From a checkpoint of a small text-conditioned image flow-matching model.
Model: 48-pixel images, arch unet, text encoder width 256, text encoder layers 12, norm layernorm.
Training: soap at rate 0.0033, 4900 steps, batches of 48.
Data: trained on drawn human figures in many poses, 1.2 epochs.
Rows from block 9 of the denoiser of a small text-conditioned image flow-matching model, named by matrix and row number. Rows with one number belong to one channel. Each number is 128 + 32 x the weight over its row's rms, rounded and kept within 0 to 255. All counts start at 0. Numbers have three digits each.
After each channel's rows are labels from the 100 images, of 14976 (inputs lightly noised), where the channel reaches its highest value: "strongest on" is what is common among them. Only what is clearly more common there than usual is listed. The data: drawn human figures in many poses.
# convs0: first 3x3 conv (model.mid.2.convs.0.weight, 256x256x3x3, each kernel summed), inputs 86-171
# convs1: second 3x3 conv (model.mid.2.convs.1.weight, 256x256x3x3, transposed, each kernel summed), outputs 86-171

convs0.183:092120154098168150129095118187174107146129117117131153119110159156138121125136135130131055171143123177079129141146080137071170133184103144193160119091157165081161067186215093086142136131109190131093070122138125191152146166173107145105139145077086184178071109
convs1.183:127094152172158130107112099074159155094123130108152133116101105123114117188139170069063193138171156102138126188123175131133101119172063118100064069151101156114139091159155198100091091148118101099156144154097162182091143115122076139125060108138080115083181172
strongest on: splits

convs0.254:055127171129159095137183142066122170112170127101078154088118114186107140171166160162151117161104167121141125158084133169144110131130096127148125136156118139059084112177111138145119181144054205169131133074141081062133094144139083077112131159133174121108089098
convs1.254:171122137147142166116160118158146155110129151161122151138071160116103115128139155089156172142177150094165129120112171133145142137160112091126144152134114073197107136096139137098146095167101109125138083092129112192111125115099115142164072172087167153194168129
strongest on: lying; bowing

convs0.141:131123103176146119131104166076169132155099162159095138094089172171124134135098142117143096070076143142113134129128127120130155183149116157151118132125162109092155095133098141153099106173131141126125076222133175118113123142089136138112168137122118148118140134
convs1.141:146165087143152078094107150168156149145056190120054095098106109062167135152116133194167130172109151144166118184077114128145130056105099135111092149144173085103129116145084160074105127142131091148191152142143129148120187130024144147142041094139148100081142133
strongest on: bowing

convs0.109:122231095125092131154119130157114151160160121131116089133097090142087092104075133077149116156138157085151087120124130107133079142105133125128061144130181160138140175115136113133122127113178136097133066041146092145131087081184142129114140122170101152096156095
convs1.109:143115139128185136112126179080207111082123153068098134216145140098153164187094153111123181127134154115109121123115141162150142121083150114111165092110145107112158163119139141104106099096122144097143141163165107122125119141083171175113133176163148096131120107
strongest on: star jump; handstand

convs0.216:097148172152128150128183086129125161135102137116124173117191127118101130089146044146125075182157152106137162105150048176111146123175119141063107169100174099106133083156152095151075134175062209126105219120157101136126120111114120090083108159103120158123094105
convs1.216:186087106149142163152091162101131039087120183136115072086136118155139141157099124164135192086180114123143136133123187050184123092096128109152112089106049112123097112126125151099087124171200055153179100093114153075163166155139141099121116089171116137069167110
strongest on: splits

convs0.236:091139106109133099120216123165099094103141185164176114155131152116101133121098119113099112121146133081132157095166090122050095105097093167119144100093171121118067128108163119100105178147027176187120140143113116177115118118075083127155116170085109186155080076
convs1.236:113157100115143143149134076109101133158174139166077145160142183117120102104070162151139222145124121071096115139133164193143184130114113134120101118150144105128155128106102137124178075133195048118126149077157044149129150181143109166062115115175153145103172106
strongest on: splits

convs0.120:088168137107119133137160094004114200101084142157134153152233147137135129167159074148117165146164140114162140132138133098160097172108105119186132133133094124150108118205167099153096094102151144130161143128153134184142131130139128130105120111143090096071132087
convs1.120:153123107177080121098126125177139118087159164115160151085103097070122182153137190168162164107173096131160104095111121096161145168101122112112175106102215103130101123151132140156149118104182131089114129139141078065098134188160074126128091149120102140127127082
strongest on: splits

convs0.140:099116157165184111164175181149143097137141141171140143126153140109124072086142111126096080135172131055141123145069132126157180150103130103141161125084131112107154118122093120154099099112127152111118117044102095169174173139153095143102126120132136186157100157
convs1.140:096135160166151123136129101088125096130095138123134162086117150070079136109127122125172156150117096114063140089139114129106096150172102097074075190106194111170141130133169122151089133107113131113158112189154122064131150139144076158131167091144148092125190201
strongest on: lunging

convs0.218:119103135129151138157130089176118146135152089135149113159036131093118145131103122153139104167079078097120085118137136106164081141122111173080171137133142162127141053129164115110114095172068123133091133158165135055169146126110137180158135143137103117165121181
convs1.218:155077120211143133093171118168149134125092143128226095151135155062096142133089177088124109140152179125172069121130124082126086167121070158089136149146138134080095138134144135111095123094123138148115109144143139112114117139128075113165164125134141170114133144
strongest on: bowing; lying

convs0.101:165152104085155105115202123177120173136190084117092178077135125114111117129109145137106141128162131100178163114131103112110109112127127090116086091152128151151128061156142084149120129145086148184139132140168152153153042131150114173101101130135103132156128125
convs1.101:125122168208125100139125160083154095107101106114173141130132147117178134105142089126163159136085112128104082107103142080138106179100112094157169162130178094074106179092131194168174124123150093116124107082073112120080146148163168106145112101132083174174110075
strongest on: splits

convs0.26:159099100138060104104129131054092104133090165135140120127126126153115170152090159139161183133104089143180103123102158110103143187050203141127150154139164155137139068067141109111123194164093163117160060134079138125156144139156184159096114121113164099181074196
convs1.26:134160148129133123164128134089100126135171127073142126091173118114087055143175108134107107096160130131115089108137127091131135139155144138192180127135060055140082206149088096062180159089171122113140119120132121168132129097101162068126131163113127119084132174
strongest on: star jump

convs0.48:147143102140085110118097040146155086116125150132130085073154156115133119119108145142128130108162163084152114144087100127177143123100165084114152116113201111100134054083074172102076143104155099092114068098176159168147141132139098166128136147120127085117104092
convs1.48:150103142100124116187156151136113136154175156120084110178123136070170144147124175120148109142138092129163123040083123127074127085163096114143086131077097172117164169164160121130143111089113089137201121153141096152143192167153181127151158145095108163175133143
strongest on: bowing; lying

convs0.80:162119097154173124118150155135104186108185121150116129162110093107143142081110124086167169171158094141108054154133177122103164165138186142108111157082147118123149165156108106071096137148128142204129140120125139108156078118115166141074141122073133166174164195
convs1.80:132141120160186101128099109048151103149134165082114149109149164080157114102163155158116140123082117098171128121108090114154129111158119142128142150136161075116156141101051092135129000104129125156229116122107040100114142088163113119175123130159097123057105122
strongest on: walking

convs0.117:101107083105131120089078083116174149130108095137104100128147092083156148149148066132114153110091146068126091128080171111121079101106144120100132082123168102096113148078035105146099150091091171114171167089112047105151151124185075112094101089111085122168198125
convs1.117:122150101089147121134139110100158147064124147117100064098069115119108144157088067110123125139099150092145162157124104139129178098147134117146156146117113106099178167132146122109156181128123125183121138129154096100101114140062120137126098174119132119165106150
strongest on: handstand

convs0.54:177119174129115133102120139113143115126074200137171097089143109094082121138147150152109161155102099164035117128130106082212192137087156167102140133097107106081128133082106164172127145153111140102142107112054105168110125105071122122138120146141134044098111141
convs1.54:161117148148149093104105136152158116121171126113128115193068097114160110142118102092084152095123121100097121149117070141101120127158105082098129215115169065135119140124072121108121037086081193139122154151146161123165129155101089176162123127110150136132108114
strongest on: bowing; lying

convs0.230:096137099137110081100137130105086078106086112144103108113121084113191065126151083121111223123097134129157080152097102090121124095120122156103099135155105076117117181103091128121115096072127083160159155123165118145154124137135125145157145108112111208114096135
convs1.230:168111131094113186171118150116168190144167144083102089142092157094130141158109118191172090137148103146160109186161091097128145152141134089089117161155197192114105143090119131125141090102167133126121132112104109118133143117051108079106111171113127133165163131
strongest on: star jump